From a checkpoint of a small image captioner.
Training: 4200 steps, batches of 64.
Data: trained on flat shapes of many kinds, plain or patterned, on busy backdrops, 195000 training examples, 1.4 epochs.
Rows from block 5 of the text decoder, named by matrix and row number. Rows with one number belong to one neuron. Each number is 128 + 24 x the weight over its row's rms, rounded and kept within 0 to 255. All counts start at 0. Numbers have three digits each. After the name is the row's rms in percent of the matrix's.
# gate: MLP gate (decoder.blocks.5.mlp.gate.weight, 512x256), inputs 192-255
# fc1: MLP up (decoder.blocks.5.mlp.fc1.weight, 512x256), inputs 192-255
# fc2: MLP down (decoder.blocks.5.mlp.fc2.weight, 256x512, transposed), outputs 192-255
gate.96 071:103150099146106102114112161124151144148089109170167163117112160137107113144120117112085107135166099122113143126115144111131107130125104119100168135139122145123098108096136143127144097156137151
gate.97 062:145135143145117138131170114128096149121137123171194165109107119166111114128121104113134111145189095122150118170155131159115088148164154105149138125158100096152106123107161160110168115168107137
gate.98 082:147159142111074124064125148140124099196157132105129141140128163117077129048101158112119108146169101091132122152160163174119137136133133122148105137120189115138104119123114154154143149125124136
gate.99 082:128086107148127137088134134133110120100129079106088081119127114116127097072111153119161154085117126153109124107146083126145103118115110181122137129082100175123098159099150137146137107140084115
gate.100 109:176172146204136116072136135110141137154136147109114134164140090142112121095107162103129173154127118133127124163130126166121111153147138141129172130134119143135125155096116120189167130127161144
gate.101 067:065152110111103143120124107158136154103118116120160133128112141108123168091123093162140158148100132105160143107146142127170129105125160100153124118179097162121132120145122130136154184164160141
gate.102 148:117097123149123167171164153132175113130108119151096119116125147165142128154096155091155130170175072123091130136126121124113136127168117125101142153144123111133107120130124109146108168120168181
gate.103 081:144113115110080125055125129123147100146105129101160152157122124149102096126146131105114103152126103138123141156127167185114106125159145125092128146114124145140120116105156163110111170105099132
gate.104 094:136131116105057167097131132125140107165099082122131150106100150141127077110139107158134101109131079104150182117143145133167101148171164128124150153153136136128121112119119124096134165131126152
gate.105 074:126102108127189136152119147140183133092132133116102124103156112096146092155097141124122131169073145143147123133136106162159121101142133122115120104132130161144132152114144097115126110127153114
gate.106 071:105105114129128120145120116128093121158109129083146136151094121127127106112144135148100135114073148115203142194164129156168133086146148104146125112141114109157137112124138117130106168125130138
gate.107 070:114086153100127098117119165144135143129101151127083152163116123137097128159129108118123133152082157090143130135137147159123144124131105142125124129177140153125097130118107169129096144116098087
gate.108 075:157105139190151111135132156123125124140122183134124094132111109155108103087140140142160175142105118170133092181134157161132156149134144080086140134125114126122097106142124144111158114158139116
gate.109 074:112107134113126131162113129106152111123104094092117132138127134135087146141105137054117124124183085147149168149124101112095082137121141126119128132113119139116086123144116099084076141112151111
gate.110 116:139093112120171147139175152131123131122106140149110130126098121135147106133062129120167138151097120165126124157132130140140141155187134105104145147152101126158086148123128141120133134130120174
gate.111 079:136131132139089124111154100110141150138144090056164113135133133138118133149140141093066145142170067156154152097121083156157110105129131117149161124116112125110134144113109160117144130166145127
gate.112 107:131104118081119146122112156136155145097144108133122151150093146168129078081139075115114101135104134171151187130158143104120100091167113149123121155109133117111097119122114175107091178102122121
gate.113 142:140133146089073162137154162108118152148112115099087099156117151152118141131112130165124147186102096155130155123123140157130112128216135088167161184134112137132122132134124143125127179105144145
gate.114 062:156093138130174115147143135131108106159169092134115087122118143120110146132119116068150179088135106151123087120174090123150148111097117156128139110074138146140072144156105122111127097094126129
gate.115 104:117126112108148162109153134124134155117115153103110125115116127128151122102114108138121109143086133135170123156153142142097137119164149105146165148143140144147133114130159154128058193119144126
gate.116 223:124127137138151148121150143130151102145118137128139102146088106125143096153102130120124125189154129117154094116157096174117150164188131146145082136140118122145090136181146119147146122097109159
gate.117 073:162129104161096108100169171123134111175139141075121127112111151133138135109100141163138169103069121156163122124125139147133150136140131159120171111141138160159128132061157135086111096108158100
gate.118 129:112114117137138137140144162139141148142104127146175134133104128161083144117122125093152123173113107146152198157139130156131109139149117083120130149125064134125093095131112129092157120116134162
gate.119 100:157132135161111151115126157110143119111178112126131155105137086144117143115060099143119132104159112136119141167189156121102134148123140092120154143147135140133124133118119139150154138148110109
gate.120 065:159102098090128117080122118145149139143138132075093115136120133152097093078081167135099155128133108138173139128158180120089158170158111140125148126146119138090117136087168144135098160109117122
gate.121 145:133107104116115122113103121155091107137125091125135116118130131092117135096160115175107132091087175114162141104123126116122111128104143136098128087127154116122130135108141157090124087105103090
gate.122 071:128089195134063151085135091114137100132148109106104147093142134144148095095133134171092127148119140137142132133132150167146115099143157128121148112128182104141134100158147135160137133143103086
gate.123 104:141101121083090161103112152146116136123110084098147112116105142137102095114122116154129078117145102158169116151114131146125121154138148127123150127151141145121109138134128179085095147133099103
gate.124 096:131098149135102126163103127172093133112161122083082108060137136144128134132133102194131139087100133106102164122109111148143151124144115145160152097150174129150116102132127149114132108137132106
gate.125 132:103107167119139156146154165129146133094143091089138127094126139140133148147121127126171118160148084152116128114164103117134127111139059115157128129114130112116124117156126140114088152104148166
gate.126 076:090108123099104151098123127144140120162133077138169108146140121116108137109111142130113163146133113117152113108159155140115126125144092126130136104100129131118121112142123126120180105182102104
gate.127 081:101113130097145171054139136134142161095102115090088174128136101135126120083156112091162094132123123144194115135121091113119116149142108112142143136078120147140106102094120108119076176112140135
gate.128 087:140109155092079145186126132143105133118126127086111151072107111168100104156126129188106120101112170140139140134104088143148115146128144113134134098152109168111145144125151125146145067108159095
gate.129 073:118113124118072114153114115164151119172160148095144147074098099161106110158134112086099138136093112156177083103179097116111115108129077108123148124129153117154117141104108138131115149141100118
gate.130 114:121102105156171135144091130153153140092130109147129122130131138118139097151107136140134149144117155125177138134163088107163126134144102114091125124117101127127108156120114127104144126130126144
gate.131 075:117149145174137066103120131147127144133171131090125119142149163099091133149078135138126217145113133130152098107158112106112156116108111181173138110099126127113103146094130134188170134132116112
gate.132 076:102112116113106141114128163114166141164142127144116119118131131117116145110144162130108105169196069168126167131111174128123128161106125130115129132119143136129122116136094112101096150171116190
gate.133 063:122112138152127112126161118096147108131116118108133067099097137099128086150128130129166166132171125152103152175120125096143149129087120134157165124111154134150150156137136120116157161158150134
gate.134 106:120115140119037142130124133122141131132161077130104135105121165145103115130088103127121128092162132144107149124167098104116107161165156161131172125138120137106129154109121166099119137107125114
gate.135 073:136127153166093118137139092164116097112147127146115175099116138092132107109082132131110125155160116131191097150166089129172136138161169135157149137176142129174099103119127108132189165166132130
gate.136 066:116133125180125129102150138107165117152127111080104126156168106117120113121088129116102123164096142123138122144099117133148132140124127100144128141133121176137140109094132159114109125155101159
gate.137 057:143160124119117161068126121145120098111086114114090133123124180122122154096095112097135150113162148104148137162138075159133128160112185123142151107131107131118154091121154156141175111103152146
gate.138 103:131096177139145152129176159136134131162113150124111134130117104132134138114080132097176113171119103147146115132107097186157145143153125129178116155122102125160136133135121140112148114114137145
gate.139 111:120103144152144112137154158185135136183123121137180134105153118097121156133101143098188150166129120110159145145143110163123133139156118115123148106137145129169107133134107121120180125099134142
gate.140 104:131140139151096106121123131120133154159156132165107182144139128113093117077099127146130117141146134136122158161159163143149101138146148106114137157111116110111122105108113139150163172130157111
gate.141 116:112102165143115146127145106123158100126147105115105094110105101155080129126119172123126094168154130120133118140105089140136139189167136077189107138133110148129101108130122102162131143123115143
gate.142 088:164132128150138097101133169119106145109112150062102151139147089116108146158094137146195155133118111131160096124138142132128161127124087138132168115110088130154109131100151114118145111118157123
gate.143 098:151124142158148137154110154109116140125143137121068145135111118125092122112127149129183155157097133124157122125148093166135143141161093127162104107095111125148116149119136128146125104116112147
gate.144 131:137100154110071127140126181127139092129091082123153107136104168114110120078115131161109138127159153105138141088161130114130107118146148124111106112140152160127120156134120181112117118131104127
gate.145 103:158110146082102133129094126130106148133139125120109165101131123167122080119146105149112116139122175143158101104163074111158107135145082143153139159123137154140128147105131132137144121163133086
gate.146 124:101136135128145147127164170133151158118124125138119148118130130151131123134078125114130119175162090159165146154168113135130101141177114092105110150126093149139125121132133133125150146126143152
gate.147 059:106161173097130147134131123134102110107123131160093089087103176147098141121115134123122120107147183129104203150139086130121133104129142118186123141142152142122101100129120105138134101148152130
gate.148 094:120137147149138144150140139121178130113110109127102102177124177121122167154127166122144148165133063151084154135095155144094125168141110124129130142087106150113136104145132141132102125083173173
gate.149 096:144131115170155106122096155114117124114097120132142112144152126103078122136086148111135153165138144106134120146159102143117138150141141106103138134129119132148099131139144129117151115092117145
gate.150 095:121104142154132104127157173128154091169143104108108154081104098122109108136050152111145162151132107136156103151147119182119177145144118112142110119130171164133108140126141150133118135152138112
gate.151 114:139155151130115168101197167117140129152100123133125114137128134160084123103092158094160127140178057139123127137119090157118117145166104117153141135101109123148116136125102134136146144139136174
gate.152 078:116152117160102113098112146116156132141185112147136125106129152155129088133102119134082168118142130123101129115170124100153149151152127071106140117138112120124094140109097143120185105147098085
gate.153 089:131158142182133120103152148123136131162113105144154124126123100127114177131115122110148132181139116133151132140161102155124143115121083125135154114152092104140100142137106144151114177124138131
gate.154 088:139108142113165133124150157136155159143100093110104097103105125095127118097086141111124157147140123158133143123158125154132119112142117161137171117092111117156095155094125129090126153109144163
gate.155 099:141134112082072114116124117122121127113076119135083169124121119121114102131097115151155124120127094143172163129105115099216139146183126099102163128144111129177140100104152133138121116154149136
gate.156 154:114115178104082127134148147133107126153145092118137108129132185128106153125111126155126143136171122120106128093161075124140115174154130138169084127091119145111133151144106165132137088149133110
gate.157 127:144087091154147129105133104128170152108149098097085135130133112150181114097143119091152149163109126128148125133160151113105160134149103133145156128129098133128097107086151112173096174132137134
gate.158 098:130073084129075119116132142172152125154144086107130141098098103112143105091137119078146117127112160098123108112137147130085108100136095142149156123153149103129124150101118150084116179132123138
gate.159 111:155106146115117151119127124117135131146129096110118141138102115173102117116091105130124102123117106168166148164087126162164120146173159121184137145156155156141127125120109159140128147124130157
gate.160 056:104145117073093151163125181126146139182138118140115135170159142128113141148132142045112120091126098153107120128091173119140118143152122126157104148111130111071095078163161153099116145138165155
fc1.96 080:123136114128101131136145122120134122148160108097153141149115136117115135121160126145164128140125122130086122111094102155150122131120124142112078108147092131092155115145082129120185120146132136
fc1.97 070:103121142107104141105140106161112113091129167093102176132159152124113116156157094150162098114138124149134113111089128161125108133082091178096143140148166133095175127139152170158060134158108133
fc1.98 085:097130092112099115168109120145111125133124133083169128100130160150150125142138117125108121099121097132108123126137111117134076099122131150123133100146124130092114117142127142079150072110123091
fc1.99 096:123144172159100109123122120122139129095168127061161111115121111138116142114127122106119142108141158122129105116134129149105144130111121176159150155095117113093109184110126143132155109132128089
fc1.100 107:109102106110091169090121145140148107148090119136175111119122123156115103089138135070098066115126095126143104153118122194108108123138163093162139164174088085134104114128124117109104204133103097
fc1.101 077:110114105104129126123075124107122118137133103135116151118112129115109104097135133148128140116145138140128111154149122143110157086121121130088152109156093091149129141129079134116110108138114129
fc1.102 152:131115100150097133148147116100165095121110113209105103146114128130105126156109133132115140155122118098116144104139133146119136157146150097139130102160137139098089085170136150128153156093121149
fc1.103 086:126129121133125113160140147138109124152097120113111127142086151144138141124157171155094129128093123151111115107087155117096145117137140112162136102124144140138106130148140127109114096097123115
fc1.104 082:158117130124099119145125175149125141120089105141136156137143122181076119118141146129158078127094126135091146097090089105092121163134107177130162137168132169132144095130093164082136151122141100
fc1.105 079:158119116104173157154108135118144118130176094099135101171086124126114100124131115169112116126137130099175088131164176147159123135161103122173121106102104127167135114133155111107153151119101157
fc1.106 072:139085138127175103143092091129110095144140132144096126118116112113111153134134141118132135109093130176148169137089095152161093117158105146141138093079139140143115130149124121126108124132134126
fc1.107 075:097136126123100170094128145135143111112087142126119121100117167143170153138105131132152110156152151125089153124120152102052163152148153135134126113094123170124144139125138131127087174136135101
fc1.108 082:125104133133130149179161110153090138187132130164162176102141130136145126138153115120138151109085170137168131074130141165127147134150110103151092151100163136118125134140130133118111117119143119
fc1.109 070:160123127135148123108131134119104140141143150118128115126109137159110125128100125121137145091156136155147108134098150135110158171111187175165138143145100151156135131131145178143132084167121146
fc1.110 082:123135149126119111105097082159110134118158127154098198104128151101122111094119089128153135147103156108135092122145125101141132113126100103156110113089127149110159108138107117171127079166142106
fc1.111 086:131129130152098126100165126156129128125122139144148096115112139118097204151111145133124141132139151122072181157062088134104138180106170126154131116121130166127152134139152091157111102143163124
fc1.112 097:140148124112169122108135127102134159066090109095105115139122098131113120148148134096134127113124093162140186178089134095103150109110102107107145120128137111118124137094146121089073120096131152
fc1.113 159:111161098158151095128134119126119101120120135153186149139104115105136123161102113092124114109172120123120115146097084136125134148112113141076080110113140140148137126123118125128124076162125113
fc1.114 069:122148152105147105121111083136138142113132148102161100105094113158120137101121161136149144123064105134100139097147135134114117116151160119153137111112147094169115178145108081100126095125123162
fc1.115 104:105124147128084102112081117154150122107165122108083163111144096127134074128104105116102131097116145152168094135154109159123168117145156152099178161118150123145111111071164121171124141123146105
fc1.116 246:152123145100137186135168158097138117124117129113116129129101121144133088123073111147140096139129114127136086112137114137160128140175137149151096147142118152144110152162128126102142104122096150
fc1.117 076:112091139162109128166160165137162137141111171148147139078136148121101123123089134093107131140096139115125131110123114152118145165126156157124058162106121121151122161110100111157128119111140082
fc1.118 096:153152089110128120081123092110131110121101145101069136118108159140168101110096119131089128133125132153143071129107124132137134109132145134153161130111161131139128141084123163143134120143103086
fc1.119 091:133104137180136092147135156146139122109126145122107168114132144132152105155073137190112148176091151134128129156118066133143134123139099158113149114090095119159142094089149174109171121141151133
fc1.120 071:137116191132121129101147127137149135112168132145093153104119129139104150081106155072111130144131109091108111095133142058095119151148138116153101106137114131090133146139138136155103147156081134
fc1.121 184:102129128158153126154155119131134111130140156115112110141137110139142159139123172104149160156147113094085103123101143155120165163123115096146141123137117111158083086134165096175126152116150185
fc1.122 083:151103073102123134135104127118146144087108116149180105125096111135111106143147110091127125107078132164145165146131097115167098107143161107097160143131091133117120123109141121061127096122100119
fc1.123 078:118154145154150117087127115092148125085151076112122152106126104117142078093162153147123119137111172138124131145140131101143105143141157116133163085126103118135161080120147126139135103151084123
fc1.124 092:153123138077101128139127133138191129098131143078144078123143114111126116130138143173155113122099109123147107111077089175153133145151159112138118144128139139117152129137138112123095097151142101
fc1.125 118:132122100092120135140132125143145121106115090112111099082105125159138080137168133106108103102155097117107130117093123108095108097127122154112150119151153133107108103120155149108141122082104100
fc1.126 076:144161136125111134153111127131143164086122117157159109166108152115104140132140156100116121152136077109110166140159122055128124120137145126133189136169094163109138117084143106125122153095114113
fc1.127 079:167118126128101154123091117140129108108164134150131131095170102157101090135126157139127090090088146146129150159123131120175110156109164112139117130150069138155147155132153095100149109121124135
fc1.128 090:133108116104111142163097118116150107102148125131118116108150155139095098124138142120148132103099103146123105099104115156131124144128125117101079125138112117095128119135106094116154070148116140
fc1.129 083:169130140119085107098133111094107125150173132146083107125126136116171107095132121147135142134151117153130103123133169102147109142123154122098131138113091168150098104120138100140147133174130153
fc1.130 119:153107112177107102192112146147138147102145114153102121131142147136133103126108141115157163100168138110090135151133147096084148115140124140097137110138149141096104136134160131071153111093124117
fc1.131 090:148182155130146147127174121148129105157160087106150107136116171132097152135093164093138196087133135133116158107158130067117146100139146150121186130103137136081130141099140105156109125086158126
fc1.132 087:170180107112153105096172120152127126149104159108079088117121097099090109117158117122152083131110105096128105116070096194131138128148168132150104155172113098125118133158099119146150132142140156
fc1.133 063:096177108168133135137158130115145081131076126135123101146166120094121180129089160159109110126091136109096191096123128136150129136105089072128111112115114124184130104164147143187157160125145126
fc1.134 087:146158095119091132126122075122107149119155129131196166096082114100103120126113142173105155123150149150142121121132079119158120122143119133097130107114151166103130115166120124117134127131093087
fc1.135 083:109124133114127133072131140149159169143098131138174135118096121134138137089182142103167106137129156135124166099076125183092097097113157126165094131112127135103154116169126157144083119122108088
fc1.136 069:156090095114118094102136133145154137081167146124150126101100149149152106107117106153141122104078152094114151084138073139118102122151143132124089121142133124151113127132129104143122083119126119
fc1.137 065:144126116137133126104167076126109100094079152108085114139159134161148117165145140161131126144134096117092129135143121146119148124134178128119163163111144143100129096164131096159147106129139097
fc1.138 081:106154134160167119110140124124121106108099109121126075161123094154124082140118135103151148179121082148115093131099152180110142121141138065129150124097120139111117098134138159140088142110125119
fc1.139 115:148121150193168078102135132099092060102126105172127104131124136134168108165074138127115164171148154102108121146134052102129150149138098103122155114146129130144120088123108125123162121141123147
fc1.140 087:098102126185160109127102130123147106125129132127127127162140175108113136117110170123135130151133118152123158132126104145164115139165117126113165153086094097148117119085120142140115191107120141
fc1.141 109:091142106124140122136130131113136150129092129143172154152151102091140136110130086148126132159152110106135159147101158112147124091099106155125103125140103123137158132151099135133114154120133165
fc1.142 079:150141109142166119125081127124104104146115088121092084149127119145125099104110135142115142124103077106153163176130131125105128159141150185101199135165144111159127111141148106114184095118146161
fc1.143 099:134130144166144131154144123094118078160169112112130088102145144129092146146114180119152125125174109127099134109114105133105136139095117109151129104121113149100131138120094112114077153137133150
fc1.144 133:120102153141137113176162179143172114122120169115109130112141130151126118157112148114163135156127095100116104132118199195145164127135144115109119134173136118159117119143150124129137126092185150
fc1.145 095:129110130073129113165142126127135109120069138093114101143135132119161112110127152112138118147117118109101124125150148115171124115132116126144100142107065097120144176145132103095120128157127121
fc1.146 096:172099148148147083142113121134132084177125090069155115120118097110120110145114109136123148094104126093121091103145091138182123107105111133139127115114114122118114165166112167125120075151121123
fc1.147 066:149181104155144156149185122122126110196116146143147111152111160142115158114097148122153188128146155164125128107172106092127150088092115080131127126082103159140112122143165145159128134119155127
fc1.148 101:145162105107065120079107117140144127155103108129133141115121175104130095130144114140118162096110104146127143129117122165122138112134150116117156129073166159113134134103120160113126073144085091
fc1.149 095:156152116128119157148148125153129111140130110075149108114116096144157103120151148140146126133093117171104096159141134143154081103101123125140159111115098118098111119130129135109104168175122123
fc1.150 087:105102122131124145124132143104132078096117125137112161101131150149174164129144123131156168114086155134107119122103153113111121094136061126059150096123160153145129104089155108090107126142139134
fc1.151 087:132119126151106116136133104148105152159125180161111089108117130143128154114102140155121130082108145085103154109116162131160149139143117097152095118179154151156135127154103142105099144125097124
fc1.152 080:077125118104097125152162136124125090182161106128122108180130130140127111151137111126122135148152140104127124139192146108126120126155106110114176124156123114128127147148136136106138156147121139
fc1.153 085:094123116114194100116141131113094139112098125117108161137136175073177118162114115175102167169115161096121134127111121067109155121138136163111154088114173160145134118133162128158103145140109151
fc1.154 091:122152106141111153057122140107155094122084101093155137133150123128149124160111148096116128113144146128145103154131119145096090162106116108101120144113171094129105112113103153080095077134090096
fc1.155 078:131132113106174135159144105121075145141151110090134142159127114129121152100120095107118127155087126138110124175145095103155096071148150105149115120122137113120115118133158145136103118100147131
fc1.156 127:132148113162145133141159136100147131127166132092104111115124115161103132127082157091151139125156101149129070110143174152125129134147100172146112163090133128139141169112136102129108128114104128
fc1.157 138:109137073134158140111130090119121147094106109115117115182120096137136151106142165079121110109153119147120118142117155136106093117110102096097142100100114120099109119106125143125118155120133148
fc1.158 116:108157134108151140145127112108114174134134107142166159113122127102128117147159099104118122158144146152164138122144132148125094099115144123147122126137122137089141107116105107087115144107136112
fc1.159 102:102123064110080123116127119119129127129126091113152143147139137128122121145138140113110078121137107115147147134109147153132105117114131112103130137154132105117129113106111161111132133165100131
fc1.160 065:146124145104131135159118136131093110104145100098096145107088125127141107103142189141149092149141132125145112113124134118112092096113114120134120147130189172108126158161127127132110176104151163
fc2.96 075:125094133111165131148097151140157157092120088100123139105111113160148086126090128101140127108105158097098090095112135151152183131165151098150149114112121107145065136094168146146109160094162150
fc2.97 067:088149122153110157113136116175112149134082154137108129106066126130170128111174185133080124140144132168146104109120109130130129110147146151112138145116115120126132132151137148160120134116117145
fc2.98 081:163134134144155137119132169103188110165119114071091144134092155115155115093059124168118160128113095146132162166146127127151124105174157163086109139093079160112100142120138141129125106155139146
fc2.99 089:139080153171123137160133143137119078107159112105129117105124125130106145101122182114126104167140120137133074114118109102095152146115113123121124141128133123091133114124112086123125149111189125
fc2.100 115:147141089119168162138108075028152123125106110101119110135106091130134139102132089131122137102088114116133107141126143128128131131151148101104139096136103166133171124121157123158155117128116118
fc2.101 070:128119121131139137161079165131133170094103143101108130126131150098173100167113160112119121114153130111130096146106129102122129102112134122101171142133107124149110143166166092095139147090152143
fc2.102 158:126155112119138125134160127090128124135170111162173090164136126112107170112136128101181155177134072096108147125136125160130107126128100099154141102126141113139117098159085110170129150127129183
fc2.103 099:092130111164134118112127170149089181138138130128104161148125129075113144173142092118153144092123120154150152162133144117129097106108128183122147112124143142126107155140123169117116108130115157
fc2.104 082:058106125099126159153124135153117157084121138147134098121182120124099120143114156124129116121104086109161175182108085106148099157147130174124121112126195123135155121116123136119118136099101109
fc2.105 075:145129131155161186129127123085164120124111163110099137136089143176149135134147146157094101153109179124152137138110159112117106114154150134134091107097102126108162111123117151096142140139120159
fc2.106 065:118144120138130122126121141086133141093093147126107094197151148156146144117173099108100099119139110159141116141080129109129128085129142121151136128161139129116102122176148136127173141138123116
fc2.107 071:114140099148078123118127128116109118160101099116104108110109160129145103175161160127092141093113121136155175115144137095085122108099140107091138141135167111133143108114131118143093149155151140
fc2.108 076:106113093115144094132140080131091099120060148125101105123101089129134132106106101115132125092133099143123102154114137154116141120162165134103125129136150156154142127148139145179207107178064119
fc2.109 067:096114146126160144087108106148105156121084105161116128114121147102125094147147132127102139106119142136102151100129101128126144127109118139100079117151144111162116131136149135122107129087121116
fc2.110 081:081147161123179119120101117129101114135137125089091132144116123140162127075162114097109080125128121142145103163113120118105125065137129171122089123127091158093186180136131102124123141107124127
fc2.111 085:099123125146089083112113153144094126140134118120124137129125134099127119182092109153138141110137142096135090062130130138124156120134110066110122158092092118100124125135156157121110144144150116
fc2.112 099:136144115175153090147127115147121137095149148142100128144156143085104144168121160141111183107143128139122119119116108129104150115086095105125163112101133135121113121125116155152115117135117119
fc2.113 156:134134084160129092129086104161118082121140101142191140109128094119116139142127128131137149094158131095124127153148121124110139105084136127081126105142123124120121125106115120109142048179159128
fc2.114 059:150089117146134110158118131163129127130159133093098133141132110167123112098109117144130119147130130157133119175159122124125120086130130107124129173084092147117129139121147120149146161113103165
fc2.115 109:132098130122149149122118119058159145061136133167111148134116154160142142111142129120145114122129122163150072132111142122110137112141157130158166153115140150142143107093150128121061131105185140
fc2.116 253:129142096147143093099071112092111129116132101142110155149179133096106133105154128117126124101123156118117152128114155093109116126079130124123166083124139159107187126074110163134113148130114104
fc2.117 079:127116124120146140154113154121108122140099160132101145134126083115155134156124147125112123079138092129096124110063127175115129142126106160113113171142134136153146164117118170160166096134125157
fc2.118 100:107138113107140146112133120112079145153090125114143137148140116099151095141147145134130102131127147135169145162143121123151124138130101109071119089125121154112108127087132159146154128121093130
fc2.119 096:144106139126142152104153137094174131109146136142091112129135158141117115123157137141115127160104167130087109097143099117151130142093102112139128134117110132137141067103112143119138139093169113
fc2.120 069:115118145138114077158124121163128170144172104146109146141129121123152137124143132120094099074138145135184144130120121134105164132138141138140130103180183123163117142146128101136142128157103137
fc2.121 189:136159106122140127062135098140139086119105107149127120146084132114156107090115107134110159119112128131141138120113111139115131107133164169137133086124153139114113114102172170154074111114107137
fc2.122 078:148154119089103130085166102148134117164119115128133120155174166146151143135123095153174155147097126106118096096115127147156121145093130162139121115123108138127129098124097137109056092159107141
fc2.123 082:095145140137150167128122112108160110137127151131115148138155119137145139126129125182149141151100128111166172174121112095145092113117157149100141147100143150127149106166141111097142080123119122
fc2.124 088:156104129135114146155108143102083113102190127095144117103149117140135118116144122142117152131099121146076158150115123132157112136147134057099160124170152144098175072139129124135128107139150139
fc2.125 121:107115137147160104136147158124099153098144108093137132098135138129119141127145138110141120140150123161132180132143111117104098127138075114111112113128142144139121136142095139120103159107104117
fc2.126 070:091078149159121088146140133141151128094143086166110082149104135107174095134123101166113100128143115122107146124162135144116156119130159101157096110178101148150132165113137095137137130161116090
fc2.127 077:118087133072122123120116100100166138139069142070107147152113164136135091130156078127089105137123101165102142125151123120138143146143144154124107115121137125136147132133189143141105103133158140
fc2.128 086:107108115131107128193108113148112109106178112123179127111168114103143113127159130151147120102078128116086119138178133112141120090139102094082178130126076104091162123176083137122152119125124128
fc2.129 079:153082140123115139133164150046105102157124130147099072128102129135160134064121149103127138138143109076139117140130120141110166134129121135098094137140136146161138108131136108156129125167143140
fc2.130 126:128071114148122126140146152137156137096146140094060078086124143129149118120125162110131143124176098099081066083107135113131145109126122171178142143144131111141104136132147090122143152108186119
fc2.131 083:173120151132157132148133144117204109130155128120098147091154146133152135133090151126143133146165115086089055068125121127149163122125126150153108117125148127136138161144145127123072096127130146
fc2.132 085:144179093110129156126114109177175148146137148109121122152128122152161135130129136148158119125114089138144098119113144130137130112155125185141148097143121185119127108121127124135114104168124166
fc2.133 062:155167111171147119134124141141103115109162156140090101154130114136143150112131131152162142117109134105161101084147122109179122102153155086140118104137076106144102108145089146136106097146139161
fc2.134 091:137111109131161133115108109145078129092096119125147131128150116075081103185150123163111131120103158108136100108112102132162113118140147132119111117127143122154123090162140132091159099149127120
fc2.135 076:110115125101103133106135125158184137122147120114086145131132140116179116140121132135123123119142093114093089089133145115151143153157126139141147160133119117127134152105109161101104106143128125
fc2.136 069:131151143136132103113128130126074105140169112155163116104154147098134113134120097111118113113168074172112098177135105112095120081140113158097163159112146086143105134182173092140170129102144157
fc2.137 054:164113105134095132143155097073075116149085138124115103094102126125119136156094155134150149124147149130113144106118110125126136150105102134167184110158119135148100136112139121107114110169134114
fc2.138 078:138122170128103120104127144112091136151126109152145128084146133155137127133112109120135144137101121105085086078126075144146129127103103072169132124141120122124112125167126141145126096130124141
fc2.139 113:139129120152097125113153119161133086130159114132150117088138128147121133142113111129152164122109132094127115130153099119127132101109111128128142125097122128152074066106150109123166123122122143
fc2.140 092:179092102141142118112127108118145109046161141117114135117133122130123130098144153155117113152134167088099109095126115129162152161117114132147147150134136130128139104127119106131131140090123109
fc2.141 102:126130099138122113149108112138147138111110144087139157109092135127163123131111102156111159121151143136123105102117151131114194103140142177139137119140135133118116154089109107128116106148134106
fc2.142 080:120098086173135115111133142114160122137170119155141139106129099104128129102103115056187128149156137118129122164143150139120114159134144127151136170158117093119125145121087102099153213134127152
fc2.143 097:108133123111100119140133132108082135174150141180153140122144141120141126129146102122150154135142182081121131091144148111144131166106085082128095117107142179121122106133098117130082123140089114
fc2.144 132:139139152078094140121112124136180114147136103154117118133105144123130127111138076122112135116123120127128176126107171143133137144154185169147127117149156130123134123149151153150100123110130128
fc2.145 092:115107125127156096132091120114108140082141143152126130093149154140060127112125151147121104131129176155180204139156117111156112112114111085137104113107141128142140109125129109104070156119102104
fc2.146 098:120149123180169134087133131128175131134102134146159153128125136140123141112147174100159108133121091182134144164158120133103079119170114100085109145097133134120138155112108110124133138130127136
fc2.147 058:130198127169116115136158140166133109106130131181151176153177149154104152126133102095093139111097137126167108130121149102138132127112139159145145103147118132133132111111162120161092168132149140
fc2.148 092:142126102172190125064079134124145148122109129129089164131118125153128097120129139097087118105127133146152138143149121135092084089138102108092161167098099097110112174116099154129108145148103086
fc2.149 096:125175132133141133150110111104136126080102092157153147134104151145137126130094115142136133152130156145117142170145102125099103154166128091095166135127112138109105113107107152073139083145137116
fc2.150 091:103085110136133119120118150157169117113143148162114110127120129145128167155158138108135111113149144109112052145138091094121115107117107108093124114140155102147178132127102118147167117121154128
fc2.151 094:118096131123109135111123133145078121128100112177149140114171129078133133130121138119091158151118139091122151101147146140084120116136127094106104129142154097150099120121140117141090147162119091
fc2.152 074:076151109109127096145136092103154098140086135111132116149162188118142109139153081082142122100123135122160136149098110135122132141114104113170140135159171158132133162126146146143139111108119121
fc2.153 082:145101111144099100144145151192128163135125122146172104121126167141088127144149127099136130128158140132137171145154114106125101166116104148085126112079151080109078102127117111079131141100111133
fc2.154 083:143120079142109132172128122106169120042142103142127105126125116149132093160125137129148132106139120123089134145150117125125098153189093081102148160131103131147123117101125130085156111139148127
fc2.155 073:174135138075110085088129103135134133111142116130140178161123103124117109091131109130131146160134101169166136148078136157138146126128132162155137121098107147138136143097149126139130136134120106
fc2.156 139:110141125121108136118107077128149121134134120170120126149121130091167106175137127165112157113107135092146138075126159109126172150103132153135139085123161140159113126137179147175090125128059132
fc2.157 140:156111147148134114161138180096112135131163133125124137092184114145103143113127155096166109135130090154097096155126131124157105123129100087151128169147094121112129152148079072111166140178154113
fc2.158 110:129109178146179114104137148199136157130117129119123132100118123115110129120099137109154122163122137159145121151138133105143133113148130129179121153115099074131099144133135094161140151117158154
fc2.159 100:069110140128090174141106072175097116098110168151149137103113115171136121164148155151109145113108153141149148150085096126173151144099187142104145099130121131146147063140155109117136115122170134
fc2.160 060:108113093109114107107130125192126111122120119075154135089104110140143110132137150102079172135130119149155093115121090135121118137125180149102187123088119158200116121100133147118166111129116175